config.yaml
encoder_arch: "pvt"
model: "image FSQ autoencoder"
dataset: "made-up road signs on poles"
train_examples: 122500
image_size: 32
crop_scale_min: 1
horizontal_flip: false
bottleneck: "fsq"
downsampling_factor: 8
encoder_norm: "layernorm"
encoder_norm_position: "pre"
encoder_activation: "gelu"
encoder_mlp_ratio: 2
encoder_head_dim: 48
encoder_fused_qkv: false
encoder_qk_norm: false
encoder_parallel_block: true
encoder_inner_norm: false
encoder_patch_size: [2, 2]
encoder_depths: [2, 4, 2]
encoder_widths: [64, 128, 256]
loss: "mse"
latent_channels: 5
decoder_norm: "batchnorm"
decoder_activation: "silu"
decoder_widths: [48, 96, 192, 192]
decoder_blocks_per_level: 2
decoder_block: "basic"
decoder_attention: false
decoder_upsampling: "nearest_conv"
levels: 7
init: "kaiming_normal"
residual_init: "none"
optimizer: "muon"
muon_scale: "original"
lr: 0.034
momentum: 0.9
nesterov: true
orthogonalizer: "newton_schulz_5"
adamw_lr_other_params: 0.0016
ema_decay: 0.995
steps: 12100
batch_size: 128
epochs: 12.6
lr_schedule: "cosine"
final_lr_fraction: 0.01
warmup_steps: 600
weight_decay: 0.03
adamw_weight_decay_other_params: 0.01
Rows from block 4 of the encoder of a small image FSQ autoencoder, named by matrix and row number. Rows with one number belong to one neuron. Each number is 500 + 40 x the weight over its row's rms, rounded and kept within 0 to 999. All counts start at 0. Numbers have three digits each.
After each neuron's rows are labels from the 100 images, of 14976, where the neuron reaches its highest value: "strongest on" is what is common among them; "lies over" is the class under the peak. Only what is clearly more common there than usual is listed. The data: made-up road signs on poles. In brackets: how many of the 100.
# fc1: MLP up (encoder.blocks.4.mlp.fc1.weight, 256x128), inputs 0-127
# fc2: MLP down (encoder.blocks.4.mlp.fc2.weight, 128x256, transposed), outputs 0-127

fc1.226:498475540485448507465471544478446529446499524461496510516555479500575429459564550410472491508491486528515471468481437518530519471482494423474484493490478510542501511529556481603510529447490522460557530510471529539530503457572581473505582560545474494553487440526429539515499480415476429549545543473544480495508499598452435524427484460478513521538480502495470516456578475437478498503528
fc2.226:488483435429515472496502508490530485519425528464557528527564509560501516493486468518476491500431504471595543469544435412433487493537497558454588474471464530533483490498488508499500470494500505492533444515467430513550482470446487521513525471497529512554478494505485500490587464537489496507504489510452542595521524575571444466483599588457445462444486503459400504527524546522533501568519
strongest on: square sign (58)
lies over: backdrop (100)

fc1.21:551540506498492475455486499547486507477493494553494565514502530538468484561512516514424505539397498519387519469528510451456562477511513508498570500508540506588466497512485514565459429486456492520568495548473444506479478446478529454499506472499536489433553496538506527472417462474454619534483424541575513558508519444493462496546451486470499457440535469502569469511525499524444526555462
fc2.21:515547585505495525476475451450485480523434522441478476527495525558509572546503524520468446549499487483558547460511587434482542515488540481521506541525457518503503444530445446449540494470456499478528471500389452471527381488543447507530612493469485468527506573521447523511453482487493567570480477507447537479491508563497456522477454534498530531474507510506503445467535527532469578546454
strongest on: hexagon sign (47); circle sign (43)
lies over: rim (33)

fc1.175:481440538561529426509455458551487500478527530526504527471513497568461472511493582455508524487540519510555477537546546523542459532474491462592477483466483507463495475495554442449506491496507498451478495536456427510517503520480521497496495460479608519470525400562546496458525520483417459547561527538520472518535528481511501445565471500441447534522529371484474421459498537497432526547536
fc2.175:450463496460548507464503509503546515538498472442491500465534499510459477456509463532530495509460508446556493438521473526503478495495572519538570527481510435526510534499462482474492518538482536456504496477586546513474502443565477467529527476412430518579543573499556411446537480512493474487465483465481500548564523558510473517517601503396402455504445539482503522578428499526465480561522
strongest on: square sign (60)
lies over: face (84)

fc1.199:504492571544493532571472460566435504554456479512494500458495509432540512444504521493509529504475588409417488536464500486562466521488531496519477516473468544468467447490535429450476484542529503491483410497533515508478478515508465455484545541437566479513506516437465521607528486500549579571519473464572519514556444491420496577502477459564464468512489535470496580489532473495487523516535
fc2.199:549516524445459519587480414602497466536446523508542572463489542463489537483516525484495531490521617492419497506404482498488487476515485541533528524520498471555474436464464497456424515563494445524496481488511489482530422526549499482503595482436515550465498542462505474598509451507505482522516480499552468551479433503441526496495518518493451465516513507482459536532581446492488513561540
strongest on: red rim (41); orange rim (28); blue face (26)
lies over: face (98)

fc1.99:476572490546505508458498567496497530522562422479595525445493488535493466497424570488490485562451523525472459479475502539441495509518544538528438443569421558527484481534429460497485422545538521460456474541540434535543529479529545501485555526455542522551484468524544503475505482473486536518543438559477404505484502467519540507493489495514409505533452532560443496560516488532552444489472
fc2.99:529435450512522514487556488498441550511514609477449468526495540538449443502547488455436487502508437504510499489547594515533491538512506489364513490486535565538470522457451538499526537537556557549450513461417456477482535502495580486545485507490463518463483492469511554448505485480462461456445479449526535446509463494467572527497490520414540532547491504477542530465498449578540480523537
strongest on: yellow face (32); orange face (29)
lies over: face (89)

fc1.249:530517579467536594436521472508457505484472600559560554426513540540518515409477555509450484516501480469475496549548530523499442515460556434576507523535457509501530480497518523526450531484523486456487442500474465512527472530452505478562536551460552505524497447513546447476557466473514468524451475459444533494539450506485481458572511534483468427547492483535458499441501523488569404486446
fc2.249:477495513415423501550468521546482490439540431540468465568427497502571506465505429474502524495532514527546509461513496555454486494488558485441560504461552519407435503511514482447536416463500526487509486475426421489561521524494539512549489402496544561476483488520475484460478529527545535464498488497562544549550551466562482469440509553522537502489462528496544471484507570558569489497495
strongest on: ring (31)
lies over: face (52); symbol (44)

fc1.197:540538494490463522482495535503554487560432595505507497482481481544472469526458500484494492601552483492547480487510515498488531522512489504505507597493461541488499537558440486506538534519490462519556420498458482444557471508486441465527551451506438513457502476397503448461473540451484551545545456546545558526464501476504465558520478575529541402405587450454488466459503521521462515523529
fc2.197:517492414466439565511559486492502472508443480565445494464519450515489508542458461460553485528528410534524448500517555484459494568542548449497517528423541588533511489592482502477530552543503535526530477525429538540504492542510471524540483483507501437529505493427489498501510491422488592510558531518474503518439507520459478506557538551422575454399500453445478489479474503502491503464499
strongest on: yellow face (33); struck through (33)
lies over: face (61); symbol (31)

fc1.80:494529581461474497448456560540546596500551548475482504500475486500542474531567495574482540530580588500517485536516500457513524401548495558473440503429472478522437502500511452524486457490467471519514512492558515446436524484475449478489497514503524516591515452555482531483538496481469491468505437460543441490483500466576448481465550567452538468413496557530426545489456495476527510529503
fc2.80:488509538527483418484524547536474471508452490399539563602471506474527552526510473462538562499519478558463538574446503512561505495509549499531499495457485575486429558512554511435419468560537473476498453470508477510548549477493480556483463498466568478523437484491483504472537500492552375499512539425497507515483425507453513413505476483522468474474476529477505543499556485539564503534499
strongest on: white face (39)
lies over: face (76)

fc1.48:519525497478431480540472513495486502474527512458530545533536456430483497601515581497551562478502484490515484495441522534519469565483489501504492527645531522459443576465525487431437475542512446443497479501519443510464480433584518453502406518447495511554481465580418502495556514531502522487499532502585488480511484539530483539487485464431436484478488500542527546536462490488533502456501
fc2.48:522577505535528489564486557442507504463435526452561518529523470492510493573533598531537558456431495445484547500476507496519429513497564400450461494551423456494471570501515492510523496498488501552526511524493481571501439497509478416464494485550510539528483515457470510538514545501522442403455488414538576499467548507472532491463445462537472540507481536468496470540490525504552470430483
strongest on: white face (35)
lies over: face (98)

fc1.250:399514476517561459482574518504496601475560504518526515506500511521478493463527436445497513536556499484448548480497459523507501509557450396582459481504505448430508546453538487507399465439494527482481535531528541539458531536455521498439429475495531457482505509584525556525489559518522511511470479478507517418496456486523561509503475519500536540522412467516433489551516575542480458470515
fc2.250:521524500464604516460498462557478493457508463452550478586433455522475528434426536520456497456478501523539515499520499548527536511507459504516436552521432502468472563566499460494515478444452533541542475517504579492504522512461517482497481449431498526407529490515496597497537505519492520482457541592480488584472471504544481507407460457420523487491531472520535533567482528507516440469553
strongest on: hexagon sign (58)
lies over: backdrop (100)

fc1.89:472450487460553541540473548461476477532533554567481427482540489462490509514438540503540545484513443459492463511489538518445582510506477469506562419525550553484522522456477494525490463543497512454505526536401494484522473464459519433610413467494461482482500506507465514482600509473532478442509612513484529543523546454501486515493431499463462573456504555490541510508552497466474426533509
fc2.89:492501520562444468529528462511520542441448547382570540507510527554463527461497477525514520525484499441499487507574484483543489523565465548516474464501470465532507473440515538451471445522557481477539570506499500572529469514536488542476590512443497513475478487517509529393400479512550482554417455478559448475499467543472543556516540474504536500476575462536475478469437517455508540507453
strongest on: white face (55)
lies over: symbol (71)

fc1.15:420491428434469493494502505534503539468455480532500544525526509497498477414490463442523537475534496500540562507579525437533553534480501534479448473497545472486569496566384461481458451463468577451481497452480549483509523461483457510556548457541454511453568505481547499481579504510514553541480516499515489494496534483541492542541482488537472427522508506559530470522383456557523449519570
fc2.15:477457476592441545500498542451518470519511499520529544472536499413525539480450460470525462532461524446497426472516493508534463468469536468503440469615505496453486437425480538439547506540541488507515501499551542523534408483577538502586603529493520512488465468498482465545566516527449526483527550523498475497536520457467546480483524430547480460428533515531492477504447494494496519571438
strongest on: square sign (57); struck through (41); white face (35)
lies over: face (85)

fc1.25:490573563409528513473565399477528549469505532554522503429519497456520541414463498543426503395548527480500578463449484450540478439483500531457548531530554527496540466514520476458497546528528539499464535507518457548528392535543557507481522447532475490515454483481485456539462531563466527462557494419492490528563512495517470497497492477534519504469451564461504513504515496535438496476479
fc2.25:503470497499557408459448522563517416482533437444524542600437411508468494498568465503505576505501488487495485490514556543438470566527545538499543430446456478521568468487499536519481542500536521539463468500574516511503543452433445542541535502484479510514520486524448441521486506519496497502547522508485447521533444496459428481462450595529506489489584441524463528486488564500524501503457
strongest on: black rim (43)
lies over: rim (41)

fc1.123:564481507477473436563563465429488515499467519473581511487587524458497521506533419530484484523475516488558491424444476467440527515532481542458490492506551512449492517512550554542533442583498511449482529495451468508503512524492543462498495482511561503527598547529399452580430501422509417494470517517524481513505555463496473555523535453489487476518420524519483440464546548539536516494483
fc2.123:482447454506491463535519456546502504475476566461547501489513547551465551493443533544458447530448502486482556483524509541560543513470464452479476515476426466571531575534503453471459554512600572525487512475482479499548491439535513478489505504559461455456505462404520463493624475501539522507489535555499462519521492549429539517565405520482482477523529513486459474543510488430462497470431
strongest on: black face (36); white rim (26)
lies over: face (94)

fc1.35:494576541521452484579511423558528512514504467513453507469448503493504515446503499515483551473524456456507580528477403448502519444463520528515585518488423510532495413550505524493497453591581498507465514541520485526568528549569465501458574423536496464461492522455508482494468424501567497485498459478474427535535506516453499557489529451490475448511560508500482532437551515502516451536530
fc2.35:489411462473490538436471523440459460529521503530546540493519484561497458544454555489467453493498421564439484473541568517420541489463504454485503494496521527496568486457534494484517567487476509502543480533483539511513419512524495486565531512467498503502483481498547489482559557493425540422510546580510539449443522553560491475506563429487460495404508513524527454508404537513524577546516
strongest on: triangle sign (46); white face (27); black face (26)
lies over: face (92)

fc1.252:473573546521519521459493508459519487462490510560446474506490520488589472453453492456515512560512473473456459405467470541501515496614435399497466433478569541528461530531558476567526569486514469482502499540526494610445484461490446406517513547539519542494538479516443526538461493459470509463508517505471547533490563497491529514496480459459477519486479495503434571498510502472475459465575
fc2.252:505464467494516530537516545475572465522444481497510516508526531566490559551491555466479496428460513514512541478528482427548466473403552502478536514485466571505517562439466553424474463452502440443486538379443502424527493519446527528514506511424543553469481478525559465494518443556521536474556531531432506488508458541549478530509543504471475456461486505543466487599493527540520477539507
strongest on: black rim (81); white face (36)
lies over: face (61)

fc1.115:486531475471514512482499529523573543516433549431509497498500430566544552527525468535476515522450521547572467538449521488440522596508519515450429453458558481435574557491458487518464523465459513454535489444550492494493472498475470518572494506454516529529465513609433503501490465523534453500568592462514558474477491443510491423479441467489463485567485525472513538436516495473529508544459
fc2.115:547417532567544550525505500533482481500515542524518467513496520496536490560511465462441484503509478511556514459489527443522449530415515535468439411451497523519482425504497550447477529511509522535572523498480477470471406600457461484507549487446478476571552493532478528561428531448512495529550500466560490529554470547561555470473447464489435527512435572557512491519456484485495429514517
strongest on: red rim (55); teal face (31); green face (26)
lies over: face (84)

fc1.243:568537470559463576480399536549506500457508513477502494460469505435437463498461596540482453455524555528460483510516504528506540516431547556478605540520441454516534520471435495496449567490442465475521435491465547536523510553499487391577547554536479511502493511462498497501538446574461489503553468530414483505499528511463476447526521539482522446508462511491516558507506485474509471479480
fc2.243:553519473484492526427525484570524479486435510494501469509460535561514502464513625516454428453518448475448484496414487564511482482445430539548479527456511501518513487480468473522563522508429554496492520438483517531595534509530532467547522454442506550494467583549517505519561485459485537555510470470521523496435512452502416506498545482532481515557411459498473567542536468516480458530535
strongest on: square sign (42)
lies over: backdrop (99)

fc1.236:475450490535476482506490478506442530461450482524551486478529567470508489504493524406410520447478494492532561552584494492479528433529468495566561534429492561524528524580439527531545516473527532587493515507527532486526526492546465449450506441468514477463513445502408493502493464461444511490582544470475585517466524580498492521471472415584475454505490469516521465504508497511459506474429
fc2.236:543441491427550525523493388477459394515489567442475507544519552476488535486440534554512534566430488411471569543519504508546544491524479465542519476498505528482503445550467529512533542452489448510483451506562455489569476619477527542462435486494485496472484500504471563451551573442504499524536518494505538437462487498489514498532548464510550472444490472514530558480481520479517474491453
strongest on: yellow face (45); black rim (28); blue rim (26)
lies over: face (98)

fc1.245:466495413513539455531475458578475532534529506404521539499486536559443496543485458556487520480540499527485512529532528514517488467404604569474562534503434439507537488463468517500457434503528474525517501461509477386572509505515492538520473449446551468473468544523535424481522525526519541502491442525504475501507450517461483426468481515524542484507497507533587421516484454538514529567455
fc2.245:470480437437517505517519491533546465504467520505568530492540521533435544508491500572447533425459451552594509501469466464513510476443530584492502506514479548489535535471454573421481481516473505509468533477422427446561447533492542564467517488418509519494503521521559490498561433533512475499548550541474453489500469499545491459534562513492453455439436505478508493589544470520552441548480
strongest on: black rim (51); white face (37); % (26)
lies over: face (73)

fc1.3:523526506454537499466479472445525550505480434532515585499475469528476439509467431502517555438556447456526511396453498460525512533388559525489613488485447509493440428461522468477490508449479484525512537525528482460557493488513541507578496479452532483471474588518511504505520500572528553513519482537527439536476515476469495507565486521551456509526479527418559447523480458535569484491523
fc2.3:503505469543530575563561448512508451530497506550538545573515500508508494440513527527550459453457500506475507499452460441557507488430576493517529518473416512562494508404500467416484524511531447438516533503491496434539502526553562494510535469452473532516537478446455496487486544532495534440421576518559493487513443515428495458529555507538476461561549422472489461557494497536462504450541
strongest on: red rim (36)
lies over: face (79)

fc1.215:547506520451430506470528465541528523485549542559530490488516480493503526474432466443528517437510559527492498535495527575480501497519527471481588529436487445461475515463427419514470514487528537522562490445517466437500521496419530483532495585521493515507569467488502489493468386525531521511457524526541520561539501426569484524465533480508593433444515451541443516521481502450522471563430
fc2.215:516552495539534540445500536581437577467429507503495435449521496470481497454493495553444476509528475529433466460545469556482510475457564466496561524447510513512492556497482529457570517457521556409454517537497566545521536461542550512530461399493496456521509469464509438523447529518525525484488466500435497534551559513537516450483561391494473482449456488490478526498463519554537524560532
strongest on: black rim (27)
lies over: face (77)

fc1.65:483476490549593499479469519542486522485522562474510541460497483503473518550434530526463533489458505475490582539496457528495503539481506471419553484549540603444481479510464541469555471476462507478542486435489552507578453508518442400552508559439461484444529442532479465493457469409485530525555471510488488461457520513493536513510547477502540460523527485463545532444546475607540493429454
fc2.65:532500560552509471457511460538480500440405518475493494524478548520433426493491525517529562444430478492509557494493454561444458519460522444456516535543536548474560518497490505445541482477474473507449510505479516476539487520499499480552505516489527518503522558531483493531559519522449523506512480502416514512468570487400463488524624588507533485440505441510591500459418487583482464464521
strongest on: pentagon sign (51); E (27); orange face (26)
lies over: face (65); symbol (29)

fc1.37:508488551475517542488548441479475445545510570508472486544521495445441523469556528456543491522507472504512487454541498399520543521507469514547498525469455413508541537491522477541486491504505493448492444444493531501467499476511535439476570442499521406494517565471528528512403553461376485577514499577541483519502509555510468475484573542405513476480479483547514466531503552525515543464560
fc2.37:500467494458556537503527491558494560495489492518434518528477531485587572462457480509458496514534497495448465451529513494553565525513482429511487568473515522490533509465485493550433535506486490444466449477348513550505506418467602526567559508516465493480518537500510481482501530499436379520461490546501547431476551539528494510485533517544465527521404500465540478503504488491446499530527
strongest on: white rim (25)
lies over: face (63)

fc1.22:476524420567458479516489482528505474529527465492481507533476486519489494445488499439440487481481587496482468474542558470523517483545468440470586502463549554470526544543464521548422448524509480579482524476520454490554571551496487492482558508495436452464578474468436454586441493409502525456536562517406565499517519526534496554487555528531499431530504479519478474497539531539455451497500
fc2.22:474458480487472528476508464499522508469528518485477500453454549459489523566492523519528466481490547548560424513498561495512557464546607488530419458559526454512570491490483506461507468457440457508500495513575546506546557465522439490483472468444457546532520396532469554485526495440511462528578461498468463550562514497475501463539494474576504495475463478475431581524458571510488505554414
strongest on: yellow face (45); white face (36)
lies over: face (80)

fc1.133:425547466421477493497522466517486488452520487489425499471517440516456457472549545501580537495513496460448555487503513543472428553503460491443416524538527530501530484534489553418510511508517484497490510567509487478527490512492469522478541565544529477459518377506533441454515570510554453465513533442511575506453577523513468564491446536535495439520520504495509559586573493544472523547516
fc2.133:431507530476441456436566520528549514543464463549432487553502452467477489432521486446599425527527458504502473494444501529572504572517509473535464450479510566493536488537471501485509504489522468450480441559515428496482454517534489488559483506474511519435466490486578470508477512388523558549516533507504423502509542508508515485572475523521498487508529528495458557443615460505511470570504
strongest on: black face (33)
lies over: face (89)

fc1.13:510499484501575477546430502480480513457425479566434509515503506518466498433465493573491434451490467457466445525471448582501509547539459475545522436458524479523471535466459495498479513550602586533465502495449504511472471509560464435479594544540484515481531536491523515424479496491531489581487523451465467512414532455494583548510519485494520521439498497546456490537488559520479576513531
fc2.13:425467552436506488488515492528460524509397569556468472482518555541446523462537466528446479550501486497502510530519491522503545517465536452500493519483555550510543478497584493528488418466565459524494541538418438501496434481508528508563465499480516545481496549470463428543514509404466477493557476490550517502476497501494454546601530512515436470449473504460540479598549430508491532546463
strongest on: ring (58)
lies over: face (78)

fc1.189:525434384525464426531558464588499474500520552464511466461499475505515472487520518502486440515504549536550504486481514521495472455442481568486484550521560600427530393503526511544494457504469477442522515524467467606539473502485513483473430539476496552493482505530491567546553507526524471518523513549532506479497501481480488525457563440491467539458531473491482442514504488463521436548386
fc2.189:482487449525628482521469488519498474463531546547567524487486524506498567517492476596490510446523471529475524475514517486452560560454588498527492463469462554526506456523552547433552519493441518480473497490485511496491577464517571488510486460479507457452516546484513468510433454508518423516544470546480475508435580539520531488408503470533532488515556392510531441461521469446442465490475
strongest on: white rim (49)
lies over: rim (62)

fc1.235:493509526480439473511541569486484517454469470438492433550572490409515480485560549510517515476494491549477560551383414477410524523482527484526526532471582524478503501551477465530401492441541560492520499478482495433491480506507548503467480456542477513468549472523488544507507532555500533456494407466541504493471543574502502472512498456507577537473552440462500488493518553471474492581516
fc2.235:505433514447470535493460499516543507516560510538476492506523497532480486489475520544543508455506459511462527436600493453436569524548581617479461446534516480483451452475547424544485510453478513531460478465545472508448556474517501532492488471511477467500533504506587434505536538572529500598568479443492560494474457468518500430509496518498475519516549532532497435455480482512399470540451
strongest on: white rim (41); black face (30)
lies over: face (81)

fc1.113:431456536470458455460496504509476516514608417510508492500458526471480570529477535537512486450534516494509445479555486525500492520477530445544571522477496416537508535453476437509493499409515415533426549500509474482464513505460530492489541493486537507447561483480498450505532508553552525519486510560540517499505455498459456458582491532489482586525542557464571519513462469508365542449509
fc2.113:493468538524488509508534586577461492536600491451477495469497525488454502530481502560506525527521511502478467565557489531489517502495533514499521498424463469480506537505527521481509489481498520440502487517511432411574573433482474444520464475471501437529521527479463473470544389521544475420465509592544602495525462522477530499551539514445441497461529524474531518535459474527410565455444
strongest on: black rim (42); brown face (28)
lies over: rim (37)

fc1.45:515540496495438533518520550462494475478505542500496445498503460532395481525486520498506478485542503500616502518522558584539537459485507500462536460445541485511465528549468461489535524485495548505501521540475538425463444468540444542466488485423507552524476509462411503529508504502507522461571574521486560582536529410503548491490479412442518491559526519448432478573424506483515460479539
fc2.45:521492499444527527477452478523545510562433536498546590514493473493450498510499511502510472465487530544519452507534511523596516459493525450452575471467541404492491500495358498453533532595505487498522509504504497479472495469500503476487490473482583553552520533504498492499469482519482549537456455531495415567482549452555554445480481481462467498510460577515564494524472390479528511425514
strongest on: pentagon sign (98)
lies over: face (91)

fc1.96:503508546587518428500510466521501550481492506520533499564411472487472523512488459526465496517465503534478470488490539538525519510505506459467514549533472466491538473466513514574496528561546513470486442462492416496458451511528504449498579547576474419382486531419419544509510455543483545501518470573538420469548511495490467522504479472426516519550529544493481441538530424484537589519508
fc2.96:506526483486526527491476504519446458488525527566527488455490578400495502450482528502455486478492495554431504538502513423493427468497529457519547486528459515545473509527442559524475463457529487516515497495543467555576468560563426502486485517569525501504483506433408475507470536509543529539588572492509453462463474506547472495548476516458561507588523479487491496519436505396516486587440
strongest on: triangle sign (95); yellow rim (25)
lies over: face (91)

fc1.105:484487515490549482498463513502487527501481559513496507515479489501462426556531456549497516474506485494543469486558485525611489494498447452487526496569573536547514440527491541440463460542468431472495541524500524583484447487538527513451478498542409478558462560473569427487479453631514486484517549534447495499576507469494521583481507450479474503498531532370463530493482491507521491477475
fc2.105:523525457514552522535445496425578482488519472583536510507525510504491525517535454490460468452470529491490485565478558477493492422515413553533407423476471451552514563519505492600484493555534455499459504500457572541447513482540524491520555444506443509596562537485488492523506544469518529529497467524435476426461516497553460453501474496498462496517524463520493530558454473524518520409441
strongest on: square sign (43); black face (34)
lies over: face (81)

fc1.112:507436474541562525427485447500517504552487597458472495511543446492455507581567521455522564484491535527534515485445484539438540521530505470472535498465466624502523460501424491539497501459462486548507499460419521491526507498513498528508526462525461522496498481490501482596553509502506543527483459510522505560476487510536498527582476516509551451443426388440505490458491562446474459466436
fc2.112:466570503546450444523481545525553497496419417510535540509487489533540488473481457585479449524493469458503526457484456537512496501446471555501489475542455450529462510451468538461550498481510459534521596540470490391462450453482541497576543559487508512455487550525498486461484491535527480461595475514569535460508550581543511490506471534457529534526493512527424467395506518475475499557510
strongest on: triangle sign (74)
lies over: face (95)

fc1.148:487530566430510522488474515520495518623483509505534475447505491501466509521476506509533554527529475488604486524428498528538476500454579446454448462480411540506494505425472541474547536533524531534421509529461544513500461602461480621437465461521501508486449540533520450564497505500540453493517530495462521500548491463544477449505540474454492480491507516480460428499483535460554528445554
fc2.148:460491533546556431519512480550517421498477508529462545456526527462448493485514479526523507512496637374471485512479540498574471467426561503438514496474531442504505478491477514527465468496576545442502525558483491488510478498491482453608500467489514523451449498584528508539478474498585521473535517445468460498525530479467541452499484446536549523562491540517483484566521443526485464432508
strongest on: triangle sign (50)
lies over: face (100)

fc1.88:502445480486574487467476520446516449485487464511640546470495483524545474461547563523522490527484469515455499570528580464453575495429511440510519502546552480458550485505534501467482463501540507508544397557392485446434467448481443577539550513525494531536554471457504505478453484494490511477498530505514456522455559547508464514470472420522460532514494567500461500509472529515527483551495
fc2.88:457543482451488498527536480573500478542542524504530503553505560511537408520537473487497542556547478485514475479540463496525563480538496450447571566397440430503473467583476503515577500538439505515469529569475490506454530585476600460517487509491465429503458515507509474462552525482447512544462414514495502480512499498433536471437526553474491505516432484482474447481480517486479583516470
strongest on: pentagon sign (66)
lies over: backdrop (100)

fc1.46:459494486521451550496548493531451443567524424525493555597449464547458521532495458471513492505474532512489575513460538494474438479556525538521515505511463492492452456540455415523566510492388463510517484600581474479546510476492493474448500441464467534529440449495532466536554539496433514509495492420513476541484532498513452437550453513535585504514553506446485505506472483565498546497511
fc2.46:532540450456495481516453540481468525506524464513462523523537497536510577493438548473555567486474455508526503429446550469445455490443466526547499561501476466444488408516526584501503514560449492517536511451563547535547437483451450507372533466514488498547480509474530545458513495549568499470499463503458468487463529484510498460473575444534509515542528422497542532468512611501479540511512
strongest on: black face (30)
lies over: face (92)

fc1.158:491488461563501475462522480494494460473507417470449557543495500463489444531489471534500490555499467481509526453502514519548501520572434535573560498575453426500570521455503439459552474520490511469497465521528514499514526502501531569575401456491523549591464464536417489551497416587551578467504448477503544565514450492487529550536463545484510484459540492488477483489442507472449513523505
fc2.158:467467537503482432517515588522482519431517434447459564459498468450466469505588437509506472454503491463473509495497541519512454480440558488497499520518486504547468517577500430494535507449500537456538444529497495471515529538460504543420516473536515507598540513440551522475562481538503515532472453548510491475442519472484459449464515570540466531555456527552428494530548583557475593469467
strongest on: black face (42); ring (27)
lies over: symbol (41)

fc1.177:502438497557543510466614500489442486478449516486464557493497541584528514526421519495450433515476485454464466490524503527566526519440487477465470544482538527467513557531470516510482557537471551461469527433436523452484462502527458449495494538531491489457468545470489554470578507462472497442465522523545475461516544584509547491475503500493476496564521464404451521489575465606524573503479
fc2.177:564519471549489428441492468493550540497477535473492442495484486464502525453482527517577507507485470492465527499562544420484428489506518483565570531554475450476579443577566517476522493504519522536570531480542493494423483483462465471426461457462507514483396551551511551468491479513416439507456496550485473462524536520541554504480592534503493522593481438481469533464533496476501490496519
strongest on: pentagon sign (42); black face (30)
lies over: face (86)